{
  "model": "CTC audio transcriber",
  "noise_aug": 0.002,
  "n_mels": 80,
  "hop_length": 160,
  "tokenizer": "char",
  "activation": "swiglu",
  "subsampling": 2,
  "beta2": 0.99,
  "warmup_steps": 2140
}
Rows from block 3 of a small CTC audio transcriber, named by matrix and row number. Rows with one number belong to one neuron. Each number is 500 + 40 x the weight over its row's rms, rounded and kept within 0 to 999. All counts start at 0. Numbers have three digits each.
After each neuron's rows are labels from the 100 clips, of 14976, where the neuron reaches its largest size: "peak on" is the class under the peak; "top examples" is what is common among them. Only what is clearly more common there than usual is listed. The data: single English command words and digits, spoken by a formant synthesiser in many voices. In brackets: how many of the 100, against the usual share in percent.
# gate: first MLP gate (model.blocks.3.ff1.gate.weight, 512x192), inputs 0-191
# fc1: first MLP up (model.blocks.3.ff1.fc1.weight, 512x192), inputs 0-191
# fc2: first MLP down (model.blocks.3.ff1.fc2.weight, 192x512, transposed), outputs 0-191

gate.27:500500500500538288398440565500500500500455596415500500635500500402500593500500500500500451500500500500559589500500500548500500500473500500500500500500500500500403500500500500500423500500500500500562525500500497500500500518500500416509500500492500500500555420500528500500500500500330528500405500442500497500500433584500500500545407500500500500500500500500500500500552532500500500500500572500500500500500574500493500500500500500539500500500500500569500518615500500447500500500500500500500500500500533553500500500500500500389500500403500500500445500536500500542500500504500500500
fc1.27:500511432591408445500500500500500500500499500500500500500636500620500500500500500500500500500580500500500369500588500500500568500418500500500500500416674500500500500500500500500500425541554500500545500444518500500500553500500425500500500500500500500651500500500458500373382500415500500500548500591500500500500471500500500529500500500500500500405439500500500500500500500536500500500500500565500500425571428500500500500595500500500625542500500500500500500500500500500476500500500500500500500528500500458500500500563500500500500500500500500500500500500500500500500500500500546545
fc2.27:500435500500578481500500418511500500500500379500500500500456500500500500500500500500500571500437500563500500469482500473500500500500500500443500500500500500436500500524500500500500500500500500500500500500500574500565500500500569574500500528500427500500500500472509605435500471500500446500500500500500500500440431545500500500500500533535574584500500500546500500500500436500500522500500500500570570500500500560491500500500384500456500574500467500500440426648500471500500409500559500500500500500577481500500500500500500606500547500624500500500559500541500377671445500500502578500
peak on: /ɔ/ (92 vs 1.9)
top examples: /ɔ/ (92 vs 9.8); /f/ (53 vs 11.9); /ɹ/ (50 vs 15.8); /w/ (28 vs 5.9)

gate.452:500500465500500500500500556558500513500494500500500522500566608500500425607500500560500458500500514500500572500465500500524493434460491500500500423577500412500500560500527432500500559500500500500399500424478500500416500500500493500434500500500374547500513398447445500500500571500500453500553549500500511555500432564500500500500455500500500571500500500500500500500500500500500590500500501472470629530500377500443393500446500570500567500500500500553526500480500500500500500540500500441500447500436500601500500500433500500500461500500500500433500500500453430500500407500500500500
fc1.452:457524500500500500500456500500509500541500500393363486500500500444500500500427500500500633359390471573500500500500523500500554500500490500500447500500500500499500500500473500432570476500500547429500500595500500500500500500500500521500541500434525500500500500500500500500439500500500500500427500600500500500558500478574500537542531443500486500500500500505500500500500549500491477610533460500500400450500500500500559526515451420518411500500607479500462424544500562457458396500440500495500573518500520436500555552554500419500500500463513500478533547500553500500500500500500500460
fc2.452:500500549500525539525500509500500500500571500500500500423468530500483500440400500500500500500562500538478471518526439500500500567541560500500488500500500500500547500500500500460500500500500426600500458571448500500500500430537500442500500500500529500500539528500571500481500500435500477500500500500500500556500584392500500500500576500500387500500592550500500500500500500501500500500500500493355500392500560500500500508500467466425494500500500619414500569562500491500382500500500500500500454500532571500500425500541500465458500500500367500500500500500602478500500539500500615500
peak on: /aɪ/ (100 vs 2.3)
top examples: /aɪ/ (100 vs 9.6); /t/ (63 vs 22.5); white noise (43 vs 12.3); word: light (31 vs 1.9)

gate.354:415395599500525463500500500500500531500500500544500500426500500500500386437557500500456500500500500500500500500500500500373500500500500500506485500500500500405500500500500505463500500500583500500500500500419500500500500500500500500500500500526500500500500550500500500500500500505500361618500500573500500516500466614500542500585500537500500459500500500597500500610496500490500500500500500500608500500500492500412500591433500396584500539500444384500500500456500500500500500500500500500500446500500500575500500647500500500500440500500500500500393500500500500500503500500500471500
fc1.354:500500500500500613500425500447500500508500500500500500553500517500587500500500524500500500500500571500500500500500500500500500523500500500435500500623500429494587500500500395500500534500500500500445500610317500500500500500500548500436500500500614502381500500500576500500561500500500500500526500331500500500500500500469500500500429476575500500478500500454500500500500500500500500405500500500476500500500500500506500530494500471598426500453500600500500500500534500500500500500500437447500576500500490500500500500651500525500500500500500500500500500500500531500500457500468500600
fc2.354:500500500500500500500500500530500500366500500507444500500500500500642500500500500500500500500500625500500500500565500500500407457414492500500311500500500500500500500500475500500500552500440500491500500500500500500423500523500522500584500454500500500500500500500500500500500468500500557500500500500481500457500500415500500415500500500500500500500547500500415546500500500500567592500500500500434500500500500500500500508500500500500500500500500346500500500403452500637500500426500428500500500500460575500500616500500613500500519500500500525591500500475500500500500604500507500500
peak on: /ɔ/ (31 vs 1.9)
top examples: reverberation (85 vs 34.3); /s/ (59 vs 20.1); /k/ (43 vs 16); /z/ (38 vs 7.8)

gate.424:528500523500500500500500500500476582500500500500500465500470500500500438582500449599587550500500500500500500610587500500500500500500500523500500500500500500440521500581500500500500500420461500500520601500500500500500500500500500500436500500500500500500500500500500500500500500500623500467500506500561500530500500576500500539398409500500500459417500500500500500500346500500406500500500539500500500500558500418500500500500500500500641594555500500500500500364500500512413429500500500500500500500574500500500500437500500580500526500565500407450500456500409451500500500558500500500
fc1.424:500500500478535500500500607570629422500602500500500500500602542468500401500400541500500500500500483500500500500500500500500500558553500500500500500577500409500500500500500415500511500500500591500500500500500500408500457500500500409590500533500498500500421500500500395500500500500500500447500430500500500463500483500500500454500500557626500471473514500500560500462500500500500500500500500500500465500566500500500500611585500500500519500415500415487500500500500500500500500540411566415456500500443500500575500500500500500395545500500500500500559500423500500500500428500463541500
fc2.424:500500500478500500500500500403524500591500500500500500500500544500500500500500567500500500500470383558500500500500500561375595500580500500526521500500379500414500544500500500500500500509536461500500437500500500500500479500546500490500500500500548500552453500500500603610500548500500500532611500500500500585500500500500500500521500447500500554414593500500500500500347500500500492500500500500429541500500500500500406517500500500500590500500500464500500500600500500500500500500500500453500500500500500500504538500376500497500629569500500500500594500500500500500500500401500500546
peak on: /aɪ/ (100 vs 2.3)
top examples: /aɪ/ (100 vs 9.6); voice: child-like voice (68 vs 25.8); /t/ (49 vs 22.5); word: nine (30 vs 1.9)

gate.39:500500458500500500500500500500500500500500500500500500500500511500500677500474500500500455500500500500500500500500709500500500479500500532391500493500500500500500500500634585500500500500444500500500500500500500500500500500500500500555500462500500500500274500500456500579510492500500500500500537500553606500500500500443500500500500500500500500500456500500576500517500500471500500500500499500500500500430516417368500500500500500500500430500500500500500500500500500500379500500500500500621500500500518500505500500593500500500500500500500500500500532389500500487500417500500500466
fc1.39:372369500500500500500500500500500500367476500500500500500500553500500500500397500500536500500466500500500500500500500459500500500500500500500483500500500500500500500500423500424500500496500500527500500500500407500417500500500500500618500500500500500500558500500500500500500500500500500500500500500415500500497500500500500368500500500500323500500500500500500592500500500500500500500500500591500500500500493500500500697500500500410500649500500500500500500500544500500500500500452479500500500500500500529500500500425500500577500500500349500500432500500500423500500500500500500500
fc2.39:500500643500500405500500500500500500500500500500500383500500571500478500637500500500500520500500500500500500603500500500500642500423500583500500449428515500500500498500500500500500500500500500519500500500500500500500500500438500500500395500500500500500500537500500553631500336500491500500500647500500389500500513500500500500500500500500500500500500500500599500500500500333500500500500500500509500456500500500500366500500500500500500500500601500500500500500500500500500474500500500500500500540500500500417500500500500500500500500500500500500422500500500540500500500500500500425
peak on: /k/ (37 vs 2); /t/ (32 vs 2.9)
top examples: /s/ (43 vs 20.1); /k/ (37 vs 16); /ɑ/ (30 vs 12.5); /ɔ/ (28 vs 9.8)

gate.448:332377500556500500573500500500500480500500500500500500430500575401500500500500480500500500500443500500500500500500552433500500506500569500500516574500541500442500500500551455500500500500426465500618397436500500500605500500500500500544474500500500500500311465500500500361500500500500500573500531500490500500500500582500444500500500429541500500500500500500500500500500550500500500500500500500500500500500500486410500500500500500500500500466500542500500393500500557500500500500500500500500500398500385500500500500538500500500500554500500474500500500513637500500500500500493500500
fc1.448:500500500500447500500515500500500500500500500500500488500500416548500418500500500500590500500500500421585500478500500500500500500500500500500483500500500510500500495500500500436575621500418500500500500500500500500500500469500500529500500500500500500500558500500500500423500475662510500500500550500424611500561415617500500500500500500500500500500500500500497500500500500500500500500500500500477586655581500500500500500500500500337500498620500500500500500500467518530500500445373500525500500592393500500444532544500578500589500500509500500500500419500500500500445500500500500500
fc2.448:542500500500500578500500500538500462500500447554500500542500500500579500536500500500428500500500500500500500500500500500500500500500607500500500464402500646409500500500500506500470500500500500500500500499500500389500500500500500500500552395500500500572648566500500500500546500500500500500500500500500500500410554329500500431500500501500453500426474500573500500455500500500592500500500475507552551500500500500613569500500500500500500500500500500500500609399500500546500500500500500500500500476571500500500420456500452500500521500500500563570500500437500500500500500587500569572
peak on: /tʃ/ (62 vs 0.6)
top examples: /n/ (65 vs 26.2); /dʒ/ (64 vs 2.1); /tʃ/ (64 vs 4); /eɪ/ (64 vs 6.2)

gate.415:500500500500500500509500600500500500500500500500500500500500500456500467500500500500500408338537500533604439608460544498426500500500500500500597500500500500500500500500401443500566500508500469500500500500462500562500500500428500605500500500500500548500500500442500480500500500500500500487500500500605500500395500500500385500435488500545500500500500500500434602500500500532603546594500383500500445500500500500500500500500500500620500599500533500500514500500500500500500500573496500500500500417500500539619500500500500500500500500399500500500473500500524573500500500500500500500
fc1.415:428500415500634500571500495500500550500491500500500425500500500464500500584621500500500424500514556500570500500500496500500500500455500500457500500569500500500500500500500500557500462500500537466447575444500500500500591500500500500573500500500446500500500500500436500500500466421540500500500500500500500500500410500438683500449552500500384500465500500488500387519500500500529431610500500479500500500500386500482437452500574500500500500500500500500522570500500500500500529500500500400500470500500500500500360500500544500532500479553500500500492500521500500500500500500500500437
fc2.415:450500500506500500608420500500500588516500444573500500500500500500563500632475559500418500500398500491500500500554500560500500500500539500457500500324500500500403472500458500500576500448514500424500482500500500500500462609500500500500554500500537500500500500565500446587423500500425500500500500500500500500500500500532528502500500500500483500500500500561500500468500512500500465402523524500500500500500555500500500500500500568500645613463500370500481500500543544564500568500564523500500500500500436500500500490500500500500500500500500500458500500500500513500562500597500500514
peak on: /aɪ/ (49 vs 2.3); /ɔɪ/ (30 vs 0.5)
top examples: voice: deep voice (67 vs 24.2); /t/ (65 vs 22.5); /aɪ/ (49 vs 9.6); /ɔɪ/ (30 vs 2.1)

gate.108:500500500588500500500389500500597579500476455574500500537500500500500443424447500500526512500500500500610454517500554500500576500500544577500500500500525500500487500500430500500500404593500605500500500500500441500551549500448525500500500500500500500500500500500500422500544591500500508500500434500500500428500500500500500500500500500533500500420487440554500579500468500500500555500545500500500414500500500500500500500500541500524500500500500474500500460500371500413500500527405413447526588500626500500500500500500537500500500500435433500461500447557459576500492453500500425422
fc1.108:500500500558500500500500500500500500500517413562500500502500598500500447500454500561500500549500479500500577500553403436500542500433500500581555500500500578475457500500500480620435431500554500609500500500500477566500500500459472599500500500500397539500511500500525435582528500500500569500500500500518532500451500500460500500459500585500500500500500553500500582448500474500528587500533500500500500436500380500500500500449548500514500500500539500438500438439500393505500500561500580500522436500500519500500500500500500500500472459500500403500441500590500500500622500500479500476
fc2.108:540548500500500484431500418500500500500500500566458500443500500431404554572500500442500500576554500500531500500468500500500500500443500405500500500573500564427589500547431500538500500500516357500434500500500500500500500500400500500512500565573500446524500441500500500500529434398500500500570460410500500500438564575500378500469500500476524500500500500500500475500464462599500500500500527500500500500500500500484500500500500561414500500500500500500500476604500500500425450547500589500500461500500500500500500468501500530500576500420500563554475554500500500499500587500500500458
peak on: /oʊ/ (58 vs 3); /g/ (42 vs 0.1)
top examples: /g/ (100 vs 1.9); /oʊ/ (100 vs 15.8); word: go (100 vs 1.9)

gate.451:500500500500500500500429500500500500500500586500294500500500459500500555500500500500500500500500500500500500500500500500500500500500500500500500500500500500500662500500500500500500500580500500500500500500500500500500500644500500500500500500500500500691574477500500500500306500500500500500500322500500500500500500500578500500500500500500500500664500500500500500500500500423500500500500500543500500500500500574557500500500500500500500500500500632500500500500500500500500500500500500500525500500500500500500500455500500451500500500500500500500500500500500500396500500500500500500
fc1.451:500500525500500500500500500500599431500500500500500500500500500500500500500500500500536500500500500500500500469500500430500500500500500500500548500500500500500500500500500500500605500500500500500500500500500500500460500500500500500500500306500500500404500500530643500500500428500500497500500500500500494396451500500447500500500500619394500500500601500340500500500500396500500500500500500500500500500500500500500500500342500500500500500500500627500490500500500500500500500500500500574578500383500500500391500500500500384500393549500500500451500500500500500500500500500500500500
fc2.451:500458500500500500500500500414500500500500500500510500500500500415500500500500500500500500558500430500500500412500500500500500433500500500500500500500500500500564500500500500500500500500500500500500500500707500500500500500500500500500500500500500500500500394500500500500680500500500500500488500500500500671500500500500500500548500500500500332500500500500500500612500610500500500500605500500500500500500500500500500500500500500500500500500535500500500549500500410500500500231500500500500500500500500500500500500500500500500500500500500500500500500500500500500500500500500500500
peak on: /ɔ/ (44 vs 1.9)
top examples: /ɔ/ (48 vs 9.8); /f/ (35 vs 11.9); word: off (33 vs 2.2)

gate.504:500500500500500500500458453500552500500500500645500448500500500407500500500500500500611500500500500500500500500500590500424500563535602573470500500500500500500500500500500500500500404500500500500500500500500500500500500500500500500500500500500372569500500500500500441500500577500462557500500415500500500500500500500500500500500500500500500500500659500500500500500500312500630500500500602437500500430500500381500511500634500500478500500490411500500500517500500500493500500500500500500500500500500500500500500500500500500500500379500441500500500430500500500500500576456500500500
fc1.504:500500500500330500500500500562500500473360500382500443500500424416405500500500500500500473500500500550500500569500500500500500500500500500500500575500500500500500604500500500500500500500581500500500460606590500500500500500500500657500500500500500500500500500500500500515500500500629500601500500436558500500500445500421500539500500563500443500500500613500500500500500500500500418500444500500500633500528500500500500612500402500500500500500500500500399500500500500521500500500500500500527500500500500500500500500500500500500500500500442500453500500500500500500574500500500517500
fc2.504:488429500500500500500551539500500500500500500500500500500500623500500500500500500500500500500351500500500500500500500500500500500500425500500486494500500540500500500556500500500500406500500500500500500535500500509363500547500500500500500606500500500500500500518500500500500500490500500500500500500500500535500500500470481500500500547546500500470500457500500500500349667500500448500500421500500500500500439500500500500500500500500500339611500583500500500500500500500500500500425500500500500500500500500500500500500420500594500411500500500618492473500500500500500541686599500500
peak on: /k/ (99 vs 2)
top examples: /k/ (99 vs 16); /s/ (56 vs 20.1); mains hum (34 vs 12.6); /z/ (32 vs 7.8)

gate.188:511500500567500500500484500500500500500500487518500500500500500500548537500500500500500500665602502500500500500500500500431573500500500500500500500432500500500500644500500500500500433500500454500500500500500500521441500500500500500500500500373498500478565500500500500583494500500500500575500500500500500500500560500500500500500500500500500500387609613500500500500500500500500429500500500500500623500500500500500500500500500500500435500500500369500500500562500424356500500603500515500500500500500500627500500477500500500589500500500550416500537562438500500500500410500423500500
fc1.188:500500500558500500602500500429500500623500554500500444500500670496500500500500500500500500500500500500500500500500500500370550500500511500500500500435500535500500500500500500500500432500500500500500500500481500500500500500500500500542500500500500500500500500474500500500381500360500500500500401500500500500500500500367432500459476565500500500500500500500357612500500500500500516500500425500500500500500422452500500539500500581500500500376500500500500500500500500500500500500500593400523474500500419500500500500445500500500500387500403500500500433510528500451500500439500500500
fc2.188:500500500500462500513500500500372500568547500500617504500568500500500559500500456500429396627500500500500500500500500500468500500500349500500500500500500500500500500500427500599500500500435494500500500500500599500536500605500500500500500500624500500500500500500500511500500500500532500500545430500500500500500500573545500500500452539500500500471615500500500500457605500474500481500500500500412500500500500500513429416587447500350569500500500500500500500447562500500578500530512500500500500500438500500500500500472470500500500500500614585500523500500515500480500500500500500500
peak on: /oʊ/ (38 vs 3)
top examples: clipping (42 vs 8.3); /oʊ/ (38 vs 15.8); /d/ (26 vs 7.8)

gate.269:500500500500500500500500395518500500500500500500500465500499500500500500500500500500466500582500500500401500500500465500500500500452500500500500574500500646500457500500500500548500425500500524500500500553419500500500500500540376411500500448500500500478500500500500414500342500500500500500555500500500500500500500500339500500429500500500500500500500500440500500500500500500501500500362500500500497500500500500500435500500611500500500500500497500564500664616500500500500430500461500500547500459483418535500503500500500500500500500417500500500500500500500384500500500437424500500
fc1.269:500500500597500506500500500500500500500554644500500500461531500496500482500500500455508500500410500500465532506595500559500500500500500500500500500500500500500500500500533500500413500500500500500500500500500500500500500500500458500500500500500450500500410500500500500367500500500500500500408500478410668500540500500500461500617500500500500557500500500638500455483500500688500500500500500500500659500500514500500500500545500500500500500500500341500500500500500500500500500500500500481500489500500500403500500500500500500500500500500500500458500500500500500442510506387565500500
fc2.269:500498500500486508500430560500500487500500500500529500500500500500500500570500487500500500500500500500500364500500500458500344459500456500500597500500500446500500500524500500500500500500500500390361500500500500500500500605500500500500500477500500500500575500500500500500500463500500584500500500500500500500500500514401500500406500500500500500500500500500500387500645606500500527299500500500500559500500500500500532512555500500591500500500500500500500500500500415500500500471496500500500500500482627500500511500598500500500500500417500545500548458500500500500500500500422508500
peak on: /oʊ/ (36 vs 3); /w/ (34 vs 0.4)
top examples: voice: deep voice (65 vs 24.2); /oʊ/ (45 vs 15.8); /w/ (34 vs 5.9); /ð/ (29 vs 2)

gate.346:500546500500534500381500500500500577617500500500500347581550525500500549500541466500500500500500500500500500500395500500500541500566556500500500500500500500500500403469500500500484500410500500500456500500425500510500390500577500500500500412500500500500453500454500500500500538575500503500479500500500500500538500500500500500500500500500629500500431552446500500500516500500500546500445500500500500500500500452500500500500500500461561500500500500498500654585500500500500487500571500500635500500500590500560500500500500550500500500420500500500579500422500500500500500554428500605
fc1.346:500548500500500500591433500500500500500500500500500419500461518500500500500469500423500568633500500553500500500500500500500500500596500500563580500500565500524500500500500448500500500500500500500494500500500500545500500500500387521500500500500460500500606500579500500500500500500500500500500500419501386500467500500500500500500549500500500551500500500500395500500500519500500401541536489485500411432447500567611500500470444529500500500552500500500500500500500461539500500588385500500477500529500500500390500500500475568375410500500500577500413500500410500500500500572500500587
fc2.346:500547636500529500500473500473411540500500500573628503423500420500500500500489500500396500500500426500500500500500500529462374500500408500500500500500500500500500500480500500445500500500420500500500500563500500500500500500500500500448574500500500453500535566500500500500500500500500500500500500500500500500500500458571500500500500553500627500500500454500629410500437414500500500494618500500500500500500500500480428500547500500414544500500500500500421600446511500500500568500500436500500500553500439507542500500500500618500500568500439500500421500466500508415500500500500500500
peak on: /k/ (30 vs 2)
top examples: /k/ (38 vs 16); /ɪ/ (27 vs 8.1)

gate.497:479553500500500433471500565500500500500500544500500500500439500500500500593500377500500500500500400500500500500500500500500478500500500500500500500500500500506536583500500474557500457500500500500375500500500500500500500500500500500500500524500500500428500500500500613500500500500500481500500473500500500500500500488500500500500500500421500500500417399375590500481500500500480500500449500500500500455430500500500479485459425500500500575500500500436500584500589500500500478500573649554500500412583556589500500538500500652465474451500500500500457500500445656500490500500491500500
fc1.497:500500500500500500579500500500500500500549500500500500442500500500500500500500561500500500500500500500500446500500500500500500500500500500436500500500500500608500500500500500500500472523500500500500500500563500500500510500500568500512500500500500500500354500500407500554500438500500577500500500500578500500500500445500500500500500500500450572371500500637500504482500500500433500500523390500500500500500500500486500508500539316500500500596500450500500500669536483500441500500500515500500500500500500363500454500500500500500500435500500411500500587344500500500500500500535500451
fc2.497:446500500500413500500575453500535611500500500500500500500489500444500586500400500500500500500500500500617514500500500500397500500599500527500500500610500393529500500500364500500500500500500500500500521500500596500528500500423500500405455500500501500543583476500500500431445500500430500500500500431616500587500500500500500500500500500482563500473500500500470500500575500500500500500500390371500500506500500500500542500500500562500500500500500535500500500500500424500500500500500500500500500551500500500500557500416436500500537500500500500470500500620576436519500538449500500500
peak on: /aɪ/ (60 vs 2.3)
top examples: /aɪ/ (60 vs 9.6); /t/ (49 vs 22.5); muffled (low-pass) (37 vs 12.2)

gate.374:500605500500528500500500500500500571500500548500500500619500500500500500500500533500500545493500468447500602476500500637500500500500434500522500564500500500500474500500500490518500500500500500437549500500397500442592500412571500423500500500441500549540500560500481408500455500552500500396500500500399500373500583419500500500564500500570500500500547500564500500500500500424500500406500500500500429564500500500500500442500500540500500500500500553500433500500500500500500500444500434555500500500500500500455500500500572500500609500565544500445500500500470438542500500500500500413
fc1.374:477599506557590500481500500500430500568500500500500500525519500595500500410500500500500500500500500500417500508500500634545500567500500499500500500500546500500500500548500500500500590484500500500500500401411434500500418500545500500500500500500501500529500500545500500500500500538500436432524500545440439500579500500446500500500500500500500500500480500500413500500500500500461486457512494500500558462500569500481500500549429563464640500500547622471475463500452500500500500500528500500500500411442500500500500500500538500500500635619528462500530500528500408578461500424550500500
fc2.374:500500470500500500500419500554500500500500500500456500494500500500500500500500500500500500500500500500500500500353500500561500500500500490500488500407500515482500500500500500500500500457500500452500549478500620500424562571529500500500575500434401500500500500455553500500500500500500460446500543480500500557500500547500500560523500500500481500430500500500397500393500500525500500500500500491500513542500548500500500444469500500411500500597500500511368462485579500629500500404500426500500463542500500500500500588457500500500534500559514575500573445500500417533543656500481573500
peak on: /ɔ/ (43 vs 1.9)
top examples: /f/ (55 vs 11.9); white noise (47 vs 12.3); /ɔ/ (43 vs 9.8); /ɹ/ (37 vs 15.8)

gate.355:500500549500500500500500500425500436500500470500500500500529584500500364500500500500500500567500516617500435500574500422500557500538500600500407500500500446544500500548448500536379500500437500500500500500500500500500425559500500500435500500500477534500444500620500576500500500388500500500500500500556500500500423500500449500542500500500500500404500500500500500429500500550500415500500500500483500500500500500413500562608500455500500500500500431500514500500500500500500570500500548500443500500500500441500572500500372500428457500500500500500592500500500500500574500500428500500
fc1.355:500500500500500500500500500500500538500595500500500500363500383500500670500500576638500500500528500500500592529438440580500500500507500500500548500500432500467465500500500500500500500500500500500500500500500442500500612500500500500500500500500500500500500475419622500506500500500500500500500500500500500500608521500500500500511500500500500500500500500500591500500500500500500583500500502500500500500500604500625500500408500500500597500596500548500500500414500500500500500500416500500500500500500585500500500500405500500500500500500500527445500461500513448500500485407500445427
fc2.355:495500500500546500418500500500500519500500500500400500425500500500549546500500500500500540397500299500500500500500500500500500646500500500500500547500500500500588473500500500500500500500500500500500472500500500543500440401500500526500500412392500500542532588466500500500500500500500500500500500500530446492500500332577500500500500420541442500500500500500500411468528500500500401526500500500589500500500411542500608576539500500500500577500500500500547500459500500505500373500500500500500500500500500562540500500500500500432500500500513500500500500500500500468500546500500500500
peak on: /tʃ/ (76 vs 0.6)
top examples: /s/ (80 vs 20.1); /ɝ/ (78 vs 15.7); /tʃ/ (76 vs 4); word: search (76 vs 1.9)

gate.472:455433500636500500458500500515500595499500500500500425500500539500500500500500416490500500403398500500500500447500500500494599500500559447505621577500369500500572500500500500500454500500500429500464500433500435500500409500500500500500500432500500500500500500497547500463483500500540500500500555500500500500471598414523461500500500500500436500500538500517500500500416416500500500500500500500500500431500536500500500500500500500500500500547507500408500585581500500497456576500500407500492533402512500542500500500500471500500416453596480500500500513552500500489480410500426500500
fc1.472:500595500424380500547500429500500429500500500500500500500536452500500549430455584536500500500587500500404576597500572500500397500500500500500351443500500500500513500500465500519462598545500544500500500500558500500443552500500500500500500590500500500500500498500500500500500500500500567573500470500482500439500485500472500452500532531500500574500500380500543500456536500500500500500500500500426500500500456500564523500500538500500556500500500411500434500416466500518561500500608500500482455500500621500500500588415500500500500463500500500500479500500500479500500500500429500500
fc2.472:500516500597441500391469500500500500547500500460500500500500618608500500500500490500500424621600500466426461500500520500500500500500538500433406500500500500500500520458500530500500489500451584500354500440500500500500500519500500500500500500500518500500500646500500500431500422500500572500500500500365500500393500500500500500500500500500575397500484500500458413500500500436549500500566469500552500500500500478500500457500571500475500500500500500500428516500500500500500500527500500500500500500500500500500500500468500500500547578500543513500500500500489500372478537531500591500
peak on: /k/ (99 vs 2)
top examples: /k/ (99 vs 16); /æ/ (78 vs 5.9); /ŋ/ (59 vs 2); /θ/ (59 vs 4.1)

gate.143:577500500500500500500500500500500500500500500590566423500500552500500467500500431521500500595538473500500500500500500500500530500500500500500500583400409500500500585500500498500500533500500539500436500500500500500500500500500409500500500500594500500500500472500500500500500576500603500500564500500553467500460430500409478500500500538500500500380500500500438500551500500500500500500500500500500500571500500500625432500554613500500500500599396500500465602500500504500500500476519500426500500500500414641500406500500500500500500500573543537500500408500500410500500500500500500456
fc1.143:552500500500399500500500500500471500500500500500500500500500591400500482500500500500599500611500500500500500459500500500500500519507500420500500500411500500500530575528500500600500500420500500500500500388500500535500500500500402499500552500554426559500500500392500434500556500445500401534500500500500500500427444594500437500500500500500500500500431565500549500500500500500500500500500574500500609500500395500500425500500500500500500590552500500529500555500500500546500500500500500500500500500424500654500500500458500500500500418430500500500426453500500500500589500500500500500
fc2.143:500548443471500500500455543500500500563500500500500500500593500500500500542512563500500500500468500436638500500461613500430526425500500497500591500500500500500406490500500500564500501500500606419427500500500508552500500562500553532500500500514469500500580422459500552500500500574500551452444500500468500500500500500500579500500500500518548500410500500557500500440500535480530500466463463500630494587496500500500500459500500500500500500500500500500471437467475500500553496500500500441500500500420500500403556500459500500559560465497551432354500500500500500572500500537440430500
peak on: /aɪ/ (81 vs 2.3)
top examples: /aɪ/ (81 vs 9.6); /t/ (66 vs 22.5); voice: child-like voice (57 vs 25.8); /ɹ/ (39 vs 15.8)

gate.198:500500500591500433500559423500500500500500408500500500543500500500500500500443532500500500476500500585573500500500500541500546500500396500500500500500500500445500574407500434403500474500568500500500500496500453500575413500500500551500472436500500480583500581500500500500411582500500500500429500594500500500500500465500500504500500429500500449549500465500500500533500500500501408500500478565568500375500467500500540500556500500597518503500572458513500500492428500426500412500500500575535500500500500478516431466500500500566500390438500500456411554500500500500500445559500500500
fc1.198:500440431500500337500500500500500435493545500500500500500561500500500549500500578500411462572500500500500500500431500500500420413500500591555500548500540390442419571494552570425500500430500517573500500500538448489553500545500500554500500527500476477500500500453500500468461500500492436500418500598443500540500393527500592531500419500500500485537500500500500447500500500535434500508500500500500630500507573500473500500500500500500473452500500500557500500500479500532500436500500427500500500500500500500451500500500500500500500544500500375500500500429500500500498460500500454448
fc2.198:412500502578500464434448500500500500524500500525422500500500500551500500500500498463500500500500500500476561500502500606500539594500581565500500500390500412474500500500536500392447500500558513611500455457489500440630455500500500500500452500500500544524500500500500488500500440545444494540500500561382500450500436581500500500500500439500500484500500580500500451500500500438480421500500500557500529500574577500500500524500500500500587500466510500500484375500500500500500426502454427500541500500500500500500450500513500500558561500500411500428500545500500500593500500500500500500
peak on: /oʊ/ (100 vs 3)
top examples: /oʊ/ (100 vs 15.8); /l/ (85 vs 27.7); /f/ (62 vs 11.9); /ɑ/ (62 vs 12.5)

gate.59:392500500607500500500500407500500466500500611500521500500500500500542500500539524500384500500500500500552500500655614469500500500500582555537500500500500539463500500500500524500500500500500500500527500500500450500467500500440500500500500500500500500500500500428500468500500500500500500500461500500500482500500442500500569500500500435500500393500568500535500500500500500500500427644500522500500605447568500500500500500500486500500500500500564365534500500500500500500500500500500457500500500500500386411625500578579500500500500569433500500500500621500500500500500500500500500500
fc1.59:500500500500555500451500500500500500500401500500564500500500622388500500500500500500533500500500500500500500500500539448500500500500500500500564527500445500406523587500574500500500500601500500500500500500500535665500500500523438500500500500500500500500500411500500409500510500338500456500553500500577402500500500500500500500500450413432556500500500628500500500544608500619500534500500500500500500500500500489500450500500500430500496500500500500500500500500500500416500500500500476360481500500500500500440500500500500497500500500500500606500500500500439487500454500500500500500
fc2.59:500500500382500500616500500500500462500500565500500500500500500500500500493500500599500500500500568616500500442500500500500500500500500500613562355607500552500500500500500500500500500500500500383500528500500500500500500516500500500500500500500500500500542500500500409500432500500500500500500545500642500623545500438500500418500500500500500469500474500500441500587500500500402500500500500500423500500500500500500521500500432500398500500500500500500500561500400500500500500500500585500403446419500500500500583500500500500500500500500500500500500500500500500500500499500646500500
peak on: /oʊ/ (37 vs 3); /aɪ/ (34 vs 2.3)
top examples: /oʊ/ (38 vs 15.8); /aɪ/ (34 vs 9.6); white noise (31 vs 12.3)

gate.279:500500500557500481500500500500468500500500500506566500560428586500431500557564500500500480545500500500500426471500470500500483500499500500500420500428500500453441570500500591500500403423500500500500619500569500609500453500428500500500424410500500500500550593500422573577500500562500445533500483500500500500443500448500449500454500500500548500555392480500500500500500500542500500500500587500500500434425500500500500500500409500500500500500500500500536500500521565500545500500546500500418513442585453500559420435500500598465500500557500500500436448539480500465500462500500520500
fc1.279:500398525500500500500421500500500500590547456500500411500626500396523500500443430382500500500500500500500500450500568500500599500500500500500500500500500537500500500500438500441500500500565500500500500500500500500591500500500500500500500519567500447542500461500500407500500413406500500500550554500500500500567500500500459500500500500536500445463500500500452500500500500441500500524500500465447500543587578500544500500588547500500609500500500572407500500500457500500500621500500500500500589500500500500467500579563558500500500432579472500500500599500564500500500525500500500521
fc2.279:500500500500500555559500500402500500500500500500623500500500500413500550462500500500500500581500481586500500500500500500403500500500500576500500500500500457537500617500500500500498500500500500500500500500500500582505500500500433500500425494500556437533500500500500500500500500500425500500500500500574500599500500500500500500500366538602500575500500500505500500416439500565500500616500500383487500479500500545400441478500500439563500572500500500500500456607500505500470500500500485424500525500500500500594500523500500442500500500562500500500500500469468440458500372489560500500
peak on: /aɪ/ (85 vs 2.3)
top examples: /aɪ/ (85 vs 9.6); /t/ (55 vs 22.5); word: timer (27 vs 1.9); word: nine (25 vs 1.9)